{"train_examples": 195000, "rotation_deg": 5, "am_softmax_margin": 0.1, "beta2": 0.95, "precondition_frequency": 20, "max_precond_dim": 1536, "adamw_lr_other_params": 0.0018, "adamw_weight_decay_other_params": 0.05}
Rows from block 5 of a small image embedding model, named by matrix and row number. Rows with one number within an expert belong to one neuron, the router's apart. Each number is 200 + 20 x the weight over its row's rms, rounded and kept within 0 to 999. All counts start at 0. After the name is the row's rms in percent of the matrix's.
After each expert's rows are labels from the 100 images, of 14848, where the router gives the expert most weight on average: "responds to" is what is common among them. Only what is clearly more common there than usual is listed. The data: flat shapes of many kinds, plain or patterned, on busy backdrops. In brackets: how many of the 100, against the usual share in percent.
# router: slot weights (model.blocks.5.mlp.router.weight, 32x96, trained with AdamW), inputs 0-95
# up: expert up (model.blocks.5.mlp.up, 16x16x96), inputs 0-95
# down: expert down (model.blocks.5.mlp.down, 16x96x16, transposed), outputs 0-95

# expert 6
router.12,092,229,197,196,201,207,176,148,167,188,207,190,236,212,194,217,206,227,215,207,225,217,195,211,176,236,175,192,213,207,255,183,170,183,199,219,202,207,212,196,198,178,217,184,198,193,190,196,238,178,190,212,180,187,191,208,189,212,232,225,192,225,206,174,175,203,236,215,209,205,198,216,231,230,182,190,175,196,193,190,215,194,209,159,189,209,168,171,215,220,178,178,195,178,196,165,223
router.13,101,181,212,206,207,162,197,213,193,167,228,181,218,193,206,211,213,201,176,194,191,182,206,195,222,204,194,227,220,270,240,194,180,182,203,183,228,251,200,216,201,200,212,212,232,192,170,166,203,210,166,190,202,215,211,208,201,180,203,194,225,246,226,192,182,180,219,219,195,236,184,191,165,207,220,183,208,216,190,191,194,214,191,218,232,201,212,179,190,194,174,209,203,182,206,182,225
up.0,108,194,215,214,203,209,216,200,222,243,217,210,201,172,214,160,183,193,210,186,182,161,229,170,199,215,202,194,203,233,170,211,206,171,207,200,219,210,212,197,206,195,206,207,218,166,177,168,237,201,195,195,190,220,219,189,221,210,188,167,235,216,160,209,179,208,177,179,194,172,205,210,152,182,205,216,221,200,189,237,188,224,226,183,210,202,220,187,198,210,222,196,236,183,163,212,221
down.0,106,213,215,185,210,195,198,212,193,198,203,225,172,211,158,183,230,174,208,207,223,163,209,220,172,175,164,187,161,223,238,186,198,200,196,231,201,178,189,228,195,172,208,222,215,184,194,187,216,222,218,171,228,208,203,235,212,209,207,177,135,198,208,223,209,227,199,185,209,252,210,203,203,236,186,213,204,191,181,180,210,205,203,196,205,186,207,227,196,223,186,193,195,186,190,195,210
up.1,101,218,218,263,171,209,191,252,206,183,183,196,166,209,195,196,207,193,188,195,175,175,222,193,214,222,184,173,192,156,184,174,171,179,199,179,194,173,182,171,199,206,201,167,232,181,217,211,223,174,175,205,203,228,224,191,209,189,200,195,208,202,212,227,182,208,199,162,209,201,183,187,177,207,202,213,206,211,192,172,211,198,211,179,199,207,189,172,231,188,208,207,164,217,217,236,218
down.1,103,171,198,213,210,200,202,202,241,185,159,192,233,211,172,220,205,218,194,155,220,208,179,200,231,193,196,203,217,230,191,199,181,204,210,159,178,221,172,188,194,215,191,188,182,188,195,200,190,198,219,197,168,168,196,199,220,189,214,230,240,178,229,198,221,191,233,212,217,176,186,173,205,164,167,178,174,223,213,191,205,216,212,235,178,205,204,208,199,225,203,160,179,186,216,215,198
up.2,095,207,216,218,204,201,242,183,222,182,212,214,162,229,216,194,202,206,199,177,180,172,206,184,220,213,250,191,202,225,203,201,194,189,225,228,244,222,181,207,214,214,214,191,239,221,196,216,190,211,156,169,232,220,202,190,201,193,228,164,213,199,171,197,191,219,223,215,188,193,220,197,189,179,210,188,218,181,208,201,179,234,185,187,186,180,183,215,199,196,214,183,186,168,156,199,170
down.2,086,197,206,187,176,183,192,182,183,211,217,230,204,199,217,186,187,204,202,163,197,213,194,186,220,187,202,224,216,207,223,178,253,221,211,209,187,209,199,178,180,218,179,216,202,190,142,222,181,187,223,156,187,203,202,198,225,173,218,198,201,184,183,180,220,192,160,177,225,200,223,177,224,209,162,208,198,200,193,186,214,190,217,210,167,191,189,195,219,242,220,245,184,223,176,189,214
responds to: blue shape (57 vs 22.4); yellow shape (49 vs 22.4); count: four (44 vs 20.8); its colour: blue (29 vs 8.6)

# expert 15
router.30,090,164,196,189,180,211,192,160,164,193,175,224,237,186,214,223,193,241,206,191,190,211,205,199,218,194,214,199,225,205,232,192,192,191,249,207,197,175,202,170,255,214,234,191,231,228,197,199,209,193,192,207,204,209,203,169,179,179,216,217,212,216,216,203,184,208,197,228,194,198,206,189,230,218,195,195,189,236,211,206,214,193,178,170,190,209,193,178,216,242,192,162,225,168,211,189,206
router.31,104,172,173,204,215,195,154,186,192,177,193,194,215,199,209,203,157,220,181,170,210,214,216,215,234,216,169,213,218,200,231,178,233,182,225,207,168,173,186,186,209,201,210,211,226,202,175,179,179,204,190,218,222,232,219,201,179,188,199,174,166,190,210,206,189,193,200,176,212,170,211,197,208,219,189,209,168,180,208,211,199,187,183,216,200,228,205,184,231,200,217,148,210,173,202,151,199
up.0,104,176,203,174,202,193,198,187,211,179,203,208,263,200,207,235,195,194,177,223,185,170,217,216,195,207,169,218,237,227,154,215,218,187,243,201,191,183,171,203,236,228,186,199,198,196,177,202,185,218,193,187,197,188,189,208,189,187,197,194,158,220,211,226,234,199,198,179,199,188,160,185,145,204,187,198,204,202,204,197,215,221,210,196,192,203,192,214,234,203,239,176,194,187,202,192,187
down.0,102,190,208,207,205,168,219,185,232,205,166,174,214,219,180,191,201,241,181,177,211,210,204,202,177,185,190,188,194,189,162,188,232,219,182,194,168,237,219,229,170,191,184,196,185,186,210,198,210,199,225,208,188,190,184,165,212,195,188,222,231,205,215,222,207,224,219,196,174,209,214,198,227,204,220,164,194,192,176,198,229,146,235,256,184,222,220,198,183,205,199,194,190,194,217,197,196
up.1,100,231,193,225,229,184,227,198,224,211,186,186,192,221,191,160,196,212,194,180,205,206,190,167,234,175,212,177,198,203,157,183,152,202,192,219,173,214,151,199,159,202,163,180,194,196,209,174,169,190,203,186,201,208,203,203,199,187,196,218,225,240,182,190,205,229,233,200,223,214,208,181,186,200,189,219,201,213,195,235,221,195,201,203,207,214,205,225,185,209,209,232,160,216,209,217,187
down.1,104,180,171,182,242,208,244,234,188,190,189,233,172,227,204,203,199,223,206,185,203,170,165,194,225,196,196,213,213,209,223,182,213,245,206,193,205,153,221,180,207,192,220,206,178,183,171,196,208,196,201,207,176,184,201,234,217,209,195,218,187,246,209,224,194,214,227,193,244,209,212,183,206,167,202,191,204,221,197,176,204,184,231,206,176,214,202,215,165,223,210,191,211,216,191,216,190
up.2,105,202,195,244,180,168,226,224,217,207,167,190,201,255,177,187,185,178,196,195,215,198,187,199,245,202,211,225,209,193,159,203,223,210,195,169,207,173,194,209,159,208,184,196,208,193,205,173,209,207,215,243,196,198,214,196,186,198,199,194,156,188,215,189,196,216,199,195,206,229,205,195,209,207,200,184,186,161,209,209,176,217,186,254,221,208,212,189,173,218,223,224,193,158,204,184,201
down.2,114,232,223,213,178,232,208,213,169,224,210,203,193,189,199,209,229,187,196,208,191,187,211,219,167,201,218,194,183,182,183,242,178,184,189,206,197,205,172,177,215,208,191,207,216,213,230,202,213,226,199,207,212,203,167,187,184,195,199,186,218,187,205,185,190,184,197,205,184,185,169,215,160,214,223,217,194,208,240,168,212,246,175,222,199,138,155,180,226,178,202,197,220,213,195,175,205
responds to: green shape (53 vs 22.6)

# expert 9
router.18,082,165,216,210,165,191,228,209,228,225,199,192,214,218,208,169,179,205,199,179,200,207,197,184,196,206,207,208,206,203,203,195,219,271,189,161,175,207,189,219,193,225,212,240,186,219,212,177,211,222,173,203,211,203,237,186,210,216,196,196,217,208,181,197,154,192,221,175,231,234,212,217,195,241,209,213,191,202,217,214,199,220,212,190,186,200,160,177,178,195,219,214,193,183,225,226,199
router.19,088,177,184,186,194,198,206,195,171,172,197,182,197,209,203,203,208,226,172,219,202,215,190,244,194,198,184,183,225,193,210,200,183,200,175,205,195,216,199,173,218,180,188,207,199,182,199,208,228,212,178,216,197,248,199,161,191,194,210,190,193,210,249,192,180,225,185,207,221,207,182,212,180,194,165,213,221,216,236,163,225,192,192,160,210,187,195,191,214,240,199,168,181,170,256,210,176
up.0,091,168,192,203,176,232,205,215,208,242,174,200,181,216,181,202,215,200,152,192,235,183,184,186,214,227,232,188,203,222,216,199,216,221,167,217,190,219,188,193,190,171,193,202,208,219,200,202,179,196,226,192,208,213,222,187,212,225,203,185,191,204,208,222,166,207,214,200,206,232,224,144,247,216,195,169,180,199,196,183,205,218,225,192,201,159,211,204,197,239,207,200,172,184,176,222,205
down.0,100,224,198,225,231,240,168,205,193,231,214,162,204,234,227,185,188,186,232,180,209,187,188,237,193,215,231,212,189,212,183,205,147,202,202,179,209,188,196,207,206,190,209,229,213,212,212,189,187,201,208,195,211,215,195,183,197,220,233,194,234,205,186,175,201,192,176,215,194,182,201,231,208,230,189,223,207,232,234,240,195,204,217,208,205,207,252,191,205,216,194,209,175,175,233,199,201
up.1,104,215,197,174,225,213,201,208,169,216,182,180,167,220,191,225,233,217,197,199,203,205,165,177,221,166,218,176,188,192,185,193,195,205,185,207,190,180,214,198,159,170,184,198,205,232,213,206,179,196,177,208,219,200,175,193,202,194,195,193,188,152,182,219,177,176,191,168,185,225,190,162,199,229,208,153,192,189,178,207,212,214,209,211,196,172,220,235,202,207,181,182,143,222,196,205,204
down.1,095,204,213,173,206,189,194,225,223,219,196,215,210,205,227,198,224,176,208,180,227,191,193,189,209,186,203,201,180,232,160,214,211,214,180,192,180,247,233,181,187,183,218,205,156,188,201,193,179,176,198,162,166,201,228,186,211,192,227,185,224,191,183,193,199,224,182,222,232,202,192,218,238,190,163,176,199,205,203,224,170,199,189,215,195,166,218,238,200,190,199,183,216,172,187,234,186
up.2,115,196,206,221,208,198,221,217,211,229,174,160,176,217,185,168,221,182,193,170,226,186,189,191,249,196,218,186,180,207,187,211,207,188,164,187,166,227,202,205,153,185,190,247,203,196,205,205,176,204,192,189,197,173,209,194,224,214,209,183,200,217,182,231,186,206,222,189,216,226,215,201,245,233,193,193,216,179,184,223,199,235,220,225,216,184,220,199,195,167,217,217,174,206,187,209,195
down.2,094,193,226,207,187,201,229,178,197,227,193,231,186,203,189,188,243,214,202,175,199,226,186,211,240,195,178,219,197,212,190,195,224,207,212,192,205,225,239,185,188,183,196,213,191,203,204,221,208,200,198,214,213,225,231,214,222,145,189,214,200,189,189,207,185,153,198,217,222,164,204,175,261,202,215,193,208,226,197,222,210,215,204,204,189,206,209,237,162,236,195,180,186,190,207,193,229
responds to: count: one (82 vs 20.4)

# expert 13
router.26,095,213,202,155,188,230,211,121,153,160,177,196,195,221,196,182,207,186,185,212,153,233,212,222,184,195,182,203,221,197,194,192,188,215,207,214,205,218,196,182,198,177,185,204,194,217,225,184,191,182,223,229,186,195,219,211,194,230,220,221,226,191,218,183,187,186,204,218,229,187,185,221,203,199,195,188,170,202,177,200,207,185,210,209,165,218,204,183,201,214,188,169,185,175,205,186,211
router.27,084,183,178,206,196,211,244,185,241,228,203,212,169,176,183,208,176,185,204,186,173,199,150,193,202,189,174,204,182,214,199,205,196,183,204,209,182,199,204,198,202,232,202,190,221,196,183,221,200,208,187,213,215,195,155,225,219,222,143,227,209,228,165,189,202,196,188,199,217,187,198,190,201,159,190,232,205,185,219,218,178,202,162,188,202,178,192,215,180,187,219,200,252,181,191,208,185
up.0,097,228,174,212,196,181,206,183,176,202,208,184,214,230,203,201,241,219,202,227,206,230,206,210,211,231,223,179,206,183,170,200,226,220,234,209,238,208,203,192,200,189,201,177,193,210,211,174,179,178,167,175,162,197,189,187,204,212,226,229,206,191,201,191,192,207,212,220,173,224,181,223,206,230,188,190,233,213,228,218,220,208,224,164,191,206,166,234,235,240,193,216,214,188,216,195,209
down.0,086,174,218,171,191,190,222,228,226,167,217,210,182,221,197,195,174,173,163,225,185,204,207,174,184,211,182,222,218,243,212,183,169,218,218,196,181,210,204,184,193,181,193,165,209,185,205,199,208,213,221,188,162,172,202,188,189,185,140,209,229,239,222,202,207,204,210,227,171,204,233,211,226,206,226,219,189,167,223,213,219,198,226,186,208,197,216,186,197,193,188,181,197,205,202,208,223
up.1,086,225,170,193,211,203,218,225,219,194,184,216,187,208,209,223,187,170,201,199,187,182,199,196,231,195,191,213,212,208,213,239,190,176,173,216,169,205,192,183,225,226,176,233,238,233,189,189,228,207,213,203,186,190,199,197,223,170,182,207,196,239,168,210,192,168,204,199,210,170,192,199,196,194,225,149,183,201,212,214,189,227,202,174,204,203,172,204,175,232,209,202,245,163,184,232,195
down.1,092,197,165,206,211,209,207,224,180,235,160,213,174,168,191,199,199,161,211,199,194,206,200,213,231,201,232,190,197,195,221,211,210,194,192,199,180,182,196,205,213,184,218,205,222,199,208,164,249,202,214,234,214,212,163,186,195,230,191,214,212,213,227,189,217,204,155,176,199,193,200,192,200,187,215,230,206,167,167,205,213,167,225,178,204,190,177,189,231,156,221,167,193,182,184,197,189
up.2,088,208,224,204,157,196,187,156,219,194,197,198,205,208,183,200,185,210,201,176,197,179,191,199,206,187,179,197,198,199,179,166,163,187,185,207,196,203,226,191,173,203,201,212,202,229,199,198,140,205,224,235,215,203,169,219,202,185,186,210,184,179,204,194,236,172,207,178,202,206,196,217,172,212,219,208,213,172,181,171,216,206,176,218,205,201,259,197,234,159,193,204,218,216,186,157,191
down.2,087,238,211,200,217,192,184,192,225,203,198,206,198,200,253,179,188,201,194,182,202,199,232,190,161,208,192,193,213,219,188,194,173,183,235,191,205,222,166,223,166,217,196,167,212,223,206,175,226,223,214,233,162,209,222,185,162,195,188,200,178,203,191,210,213,182,206,216,218,208,189,217,184,220,205,192,170,198,237,167,209,213,205,200,239,190,196,223,218,194,229,167,215,187,240,218,190
responds to: count: one (80 vs 20.4); its colour: black (32 vs 8.4)

# expert 0
router.0,095,205,162,188,207,227,179,192,232,210,180,197,213,210,202,207,175,193,194,188,180,218,208,206,224,220,200,210,214,155,187,220,187,196,174,196,186,171,235,220,175,242,210,210,205,231,205,195,156,187,226,205,183,189,205,190,174,151,221,211,205,164,220,155,195,199,183,235,189,227,192,222,203,187,187,208,197,198,194,212,167,227,202,212,170,214,229,183,220,180,204,183,205,212,220,173,211
router.1,090,175,188,187,169,204,166,198,185,178,217,207,226,184,199,201,192,204,220,217,198,210,238,207,188,187,187,206,198,197,219,181,195,247,212,197,208,223,200,164,216,204,222,205,209,204,192,221,170,213,217,179,174,204,189,200,159,204,263,205,213,237,240,191,202,199,240,196,207,181,208,226,233,224,187,202,189,178,209,206,236,151,187,209,172,222,175,198,204,212,207,184,191,190,221,194,200
up.0,083,213,204,159,233,219,185,185,175,169,203,175,186,176,212,199,204,163,208,176,233,219,242,219,217,171,180,206,231,226,202,173,211,165,199,188,213,230,179,198,186,206,189,210,201,195,224,204,211,184,190,224,184,192,215,226,201,212,245,188,182,210,188,209,214,207,207,242,172,196,189,182,228,202,193,191,207,199,233,164,237,197,210,200,202,230,206,196,232,206,215,206,229,181,169,207,214
down.0,100,188,200,213,210,201,186,185,187,204,183,227,185,194,174,216,221,179,182,205,214,227,212,221,191,197,191,191,180,169,245,170,190,203,233,206,217,206,201,173,166,214,209,226,167,235,196,204,179,159,218,160,207,215,190,263,192,189,200,190,188,178,185,215,218,192,229,202,197,184,204,200,202,193,218,216,228,223,184,231,198,177,207,158,217,179,204,202,198,197,160,206,205,209,165,179,217
up.1,097,180,205,206,192,188,196,204,236,212,170,192,196,205,188,197,209,217,212,205,196,233,191,168,205,181,173,189,212,199,168,203,197,253,218,215,205,234,238,206,193,188,231,217,189,204,174,206,180,205,199,221,171,203,220,207,222,193,198,229,184,202,220,178,205,168,180,222,181,214,154,204,212,211,219,185,210,153,194,186,202,217,201,220,194,207,193,177,199,174,180,236,190,245,239,200,237
down.1,098,211,220,216,205,203,209,195,223,221,203,174,197,187,168,205,176,213,170,210,186,218,186,185,207,216,216,207,176,215,196,175,195,199,197,158,185,202,205,189,181,168,200,180,188,183,182,173,172,187,189,198,191,165,204,215,220,158,197,235,256,206,173,232,204,191,247,228,239,181,216,162,201,177,210,213,168,233,195,216,197,197,211,188,183,221,204,195,208,174,176,211,216,199,214,208,226
up.2,094,209,217,195,186,148,155,176,206,189,204,192,227,195,189,199,157,166,228,242,199,216,165,183,212,178,194,204,199,209,202,221,205,217,216,177,199,202,246,167,223,180,208,221,214,213,179,164,196,210,178,206,162,181,193,225,186,209,195,197,173,217,221,170,228,203,215,196,194,167,187,199,191,196,204,159,211,175,185,181,203,185,189,209,212,225,207,211,211,165,207,213,219,202,203,188,223
down.2,096,188,201,197,220,165,188,211,214,192,197,197,182,194,213,177,207,185,194,187,190,207,191,199,212,184,221,195,216,229,208,188,186,189,163,200,179,204,190,206,190,224,237,174,194,213,201,250,178,242,168,164,164,182,239,173,235,179,190,200,187,203,187,219,202,201,209,154,230,217,200,205,204,205,191,165,186,212,211,184,212,185,218,185,184,234,228,199,180,228,185,221,182,201,228,243,201
responds to: count: five (57 vs 18.1); pink shape (52 vs 21.8); brown shape (46 vs 22.3)

# expert 7
router.14,103,193,218,183,200,205,202,188,195,190,220,250,182,219,261,196,176,208,199,201,181,199,225,189,206,220,212,217,195,265,214,179,218,197,206,193,222,227,206,228,212,190,189,217,157,198,201,160,197,214,207,234,223,209,202,195,200,197,182,196,195,190,210,185,202,208,215,213,221,218,177,212,198,187,216,185,211,209,207,216,204,199,215,234,185,232,213,205,171,169,200,162,208,195,181,144,186
router.15,102,176,213,157,175,206,199,157,209,189,211,197,182,213,223,198,184,237,164,203,176,191,221,209,211,208,224,210,172,244,202,169,179,219,238,202,190,178,202,203,205,201,227,188,210,215,194,174,213,202,223,171,171,197,229,196,170,227,191,218,209,197,222,183,186,217,171,211,207,225,207,197,209,189,179,236,202,221,209,214,217,184,182,188,163,189,188,236,189,207,210,192,190,185,197,166,159
up.0,104,188,195,184,203,179,184,200,194,200,199,223,223,177,189,179,207,153,199,144,180,189,211,193,212,194,199,229,187,212,204,190,197,166,246,185,163,206,193,204,196,210,198,202,216,164,172,200,177,189,169,232,226,186,181,203,219,220,207,215,208,187,160,193,212,202,216,205,219,179,170,219,144,180,225,219,191,173,189,204,189,210,224,224,239,167,210,207,198,195,211,197,212,207,170,206,213
down.0,114,208,199,198,203,157,180,217,202,183,180,209,168,212,173,212,170,176,187,202,195,156,179,209,203,183,163,183,216,227,232,168,227,223,168,194,181,216,207,186,196,201,223,208,202,187,165,189,207,224,201,197,195,194,202,170,215,188,184,225,164,200,183,196,203,222,219,179,181,191,221,192,206,187,192,171,174,229,181,202,211,232,248,218,181,213,213,204,200,233,207,234,166,221,198,207,180
up.1,103,202,195,207,182,220,222,231,218,201,215,196,195,219,219,184,204,211,189,206,178,203,184,201,175,223,193,225,216,188,185,196,222,210,159,215,173,178,211,216,187,166,179,178,208,257,199,192,184,182,219,169,176,192,213,207,210,215,181,166,239,192,176,235,212,198,216,187,246,219,176,166,190,209,203,225,199,230,199,206,209,231,199,175,166,208,195,191,237,212,235,208,200,213,207,172,207
down.1,094,192,189,215,230,157,211,164,232,181,176,244,229,212,203,195,202,197,165,191,214,188,198,223,221,186,194,219,204,216,218,193,220,207,198,194,185,195,203,204,194,170,184,195,171,228,211,216,218,206,211,221,170,148,233,238,237,179,170,214,219,204,205,211,213,206,213,160,209,196,186,159,201,188,189,212,162,220,204,201,224,220,201,209,225,221,219,209,197,202,190,226,180,216,208,196,200
up.2,078,186,186,205,182,175,185,187,174,215,216,227,216,255,208,226,209,169,215,184,189,203,189,208,196,180,193,228,198,228,223,214,211,182,230,174,185,171,174,204,227,190,183,195,225,198,209,180,232,206,172,211,181,199,191,227,202,185,203,214,218,189,177,196,188,175,200,172,201,191,177,166,149,156,205,217,196,205,217,173,205,226,200,183,217,208,198,146,193,177,192,213,221,216,200,179,185
down.2,097,203,220,182,215,194,211,215,206,197,202,208,200,214,179,206,219,211,195,229,183,212,169,180,191,173,190,212,201,196,222,180,218,222,210,203,171,223,215,192,186,212,220,193,207,183,157,172,215,267,203,184,204,210,194,184,177,215,200,230,197,212,179,235,218,228,197,174,193,213,201,210,199,211,185,158,182,219,214,206,188,148,218,234,180,230,207,201,199,244,200,195,163,231,180,220,191
responds to: green shape (69 vs 22.6); teal shape (47 vs 22.3); its colour: green (28 vs 8.4)

# expert 11
router.22,106,201,185,195,155,211,197,199,205,173,217,202,226,216,192,200,212,193,177,186,168,213,172,231,180,195,173,196,199,189,218,203,150,215,195,242,208,180,209,197,202,213,202,184,196,198,187,208,260,220,184,190,151,210,200,209,176,224,221,213,192,215,229,196,178,211,180,179,217,204,220,184,185,193,189,191,200,189,217,201,266,191,202,167,200,216,184,200,208,234,224,177,182,190,223,188,213
router.23,109,205,203,204,191,236,191,211,182,164,201,172,226,210,231,185,178,182,190,190,202,239,171,207,160,170,156,157,199,158,199,235,184,223,215,199,203,196,221,200,202,204,193,191,213,202,203,208,197,225,191,169,169,208,185,225,198,200,237,182,181,170,203,212,213,228,217,169,182,198,191,199,169,216,201,212,208,199,225,187,239,162,213,208,204,208,189,197,217,234,207,181,185,189,177,190,192
up.0,102,234,180,212,225,192,185,222,228,217,192,194,177,217,175,199,221,183,210,174,205,183,190,187,199,201,182,188,192,193,205,217,221,199,155,194,167,183,196,257,220,212,173,217,194,182,171,172,181,207,205,190,204,212,166,206,170,195,191,244,196,179,180,214,225,198,225,195,190,177,179,182,226,179,210,204,213,192,213,234,189,219,215,175,225,181,204,204,205,231,180,177,252,215,206,184,215
down.0,096,202,196,211,234,174,176,193,179,203,202,184,229,172,183,224,194,180,188,178,208,232,193,217,198,185,205,222,202,210,190,205,185,197,204,195,178,198,214,186,185,186,203,179,204,238,205,239,216,188,185,179,174,182,210,198,226,201,200,163,223,170,199,213,206,138,219,230,202,178,169,189,201,213,249,188,197,225,184,203,195,188,182,185,177,203,224,168,183,208,225,195,233,187,252,192,209
up.1,105,186,169,214,191,206,214,200,226,169,198,205,170,210,200,192,218,204,168,182,186,191,198,177,187,168,213,191,211,207,201,231,180,234,174,229,172,203,183,207,210,232,234,208,182,204,214,206,207,216,198,208,189,167,219,244,243,207,224,178,219,160,173,231,202,196,171,189,224,196,180,183,203,190,234,198,185,189,194,155,210,183,210,171,205,174,173,218,210,223,200,215,193,183,173,210,184
down.1,093,219,166,210,177,204,187,219,156,182,219,229,199,215,198,182,226,171,227,224,202,190,231,234,187,198,229,182,210,196,223,177,192,192,201,176,226,196,170,211,203,188,204,229,220,203,218,207,189,228,203,196,233,225,187,190,167,227,233,162,205,173,188,217,207,195,182,186,190,228,222,207,191,208,193,223,228,227,217,184,191,206,190,172,171,224,169,183,224,212,195,183,209,181,197,161,214
up.2,097,215,198,184,207,163,177,190,193,187,203,204,201,171,205,222,215,250,205,201,252,212,186,217,207,214,195,190,190,206,190,208,246,185,204,197,175,237,211,201,173,194,238,189,174,212,166,214,234,204,224,204,198,217,246,210,234,173,196,212,215,197,204,233,172,178,191,188,212,189,177,168,200,178,194,218,197,198,200,179,174,211,168,191,175,204,218,219,208,175,172,226,189,184,183,193,189
down.2,092,219,200,193,187,228,164,165,201,195,198,213,222,204,206,232,234,160,226,217,190,172,203,191,201,208,219,189,228,206,202,188,232,202,213,211,215,168,202,216,213,217,178,197,208,227,228,187,211,174,190,250,225,222,190,202,198,208,177,193,233,184,233,208,221,202,199,231,237,221,164,218,174,234,243,213,209,214,192,204,209,216,162,219,181,182,197,206,203,201,188,200,178,217,202,218,214
responds to: count: two (46 vs 20.5); its colour: orange (36 vs 8.6); ring (35 vs 14.1); largest shape: ring (29 vs 6.3)

# expert 14
router.28,110,179,239,180,191,200,172,195,186,166,213,182,237,217,186,194,170,217,222,194,211,204,202,207,164,233,192,226,184,184,193,196,208,184,214,206,200,190,183,168,221,211,194,208,197,188,182,192,173,186,227,272,195,194,196,225,164,196,187,183,174,192,191,199,194,216,214,180,220,214,237,202,213,222,211,188,220,181,175,169,186,206,204,206,182,238,199,158,174,184,188,183,185,221,213,208,186
router.29,096,210,174,191,209,255,189,180,182,186,203,170,217,173,194,212,215,197,187,200,213,206,233,211,203,215,206,155,236,202,188,205,215,173,198,211,203,216,190,168,221,194,201,199,205,194,236,184,222,158,210,221,220,166,203,190,177,201,178,207,191,212,220,212,194,188,183,213,189,170,196,221,210,175,180,149,168,195,197,195,230,239,183,188,187,193,183,169,183,208,161,179,204,196,232,199,213
up.0,104,210,204,200,203,226,192,211,151,166,196,232,222,188,156,220,187,199,175,211,196,192,199,197,195,157,211,173,178,174,171,197,158,226,199,202,187,173,184,186,200,184,183,185,206,200,210,176,167,206,210,180,188,216,171,212,209,216,223,250,223,213,193,178,211,195,190,199,210,180,177,179,230,214,220,207,234,189,178,187,210,194,175,214,190,206,229,172,199,189,189,192,228,225,203,239,207
down.0,101,205,215,202,171,186,213,231,233,210,165,191,177,214,189,217,215,226,164,184,222,186,195,202,216,165,189,246,169,208,219,182,233,228,187,159,201,194,211,183,187,199,205,238,200,213,200,192,205,203,203,149,195,226,207,205,244,189,228,224,192,177,206,222,195,196,176,209,223,194,240,211,221,201,204,176,205,227,169,208,200,192,216,201,180,219,215,188,197,216,185,180,210,201,226,205,230
up.1,115,179,239,199,179,197,214,219,204,228,211,196,191,190,188,173,185,201,195,190,181,190,200,193,197,200,171,228,135,181,164,202,203,177,196,203,192,161,206,191,208,204,205,202,217,206,196,206,174,178,181,244,191,230,191,221,233,200,159,200,197,180,192,186,223,204,184,181,204,210,176,214,152,207,206,235,218,202,172,189,172,197,203,225,203,221,220,169,185,169,215,173,179,230,200,182,189
down.1,094,195,232,194,181,220,212,263,190,191,207,194,190,198,215,197,197,165,188,216,215,204,172,204,189,208,209,220,188,172,206,172,199,219,213,192,228,202,171,196,184,204,215,221,205,194,194,173,187,169,172,200,217,213,188,195,203,204,211,218,185,208,186,253,183,214,203,197,211,214,175,196,209,183,232,232,196,236,209,185,182,222,194,202,188,174,204,179,210,218,227,200,267,251,186,183,199
up.2,115,234,223,208,162,180,178,197,228,199,182,186,163,177,170,177,208,180,221,202,198,199,172,178,180,189,206,202,208,196,199,206,191,227,232,230,191,211,223,215,195,188,214,207,169,173,189,179,190,194,181,211,216,165,195,190,207,256,202,217,177,168,183,236,191,193,229,167,190,178,222,215,221,159,205,188,227,199,193,193,198,196,179,193,227,218,193,184,211,209,201,226,165,190,199,228,186
down.2,099,191,164,205,171,242,211,190,183,214,210,226,212,196,221,189,185,194,195,245,169,187,212,199,182,199,181,179,201,205,171,224,189,188,207,229,194,215,198,231,204,202,226,193,215,202,196,195,202,185,215,172,224,242,205,226,185,228,251,183,207,156,195,170,193,173,178,213,206,217,196,234,202,229,222,232,215,177,208,190,203,211,171,181,197,176,177,188,215,190,229,203,190,172,226,208,203
responds to: count: five (70 vs 18.1); blue shape (50 vs 22.4); brown shape (45 vs 22.3)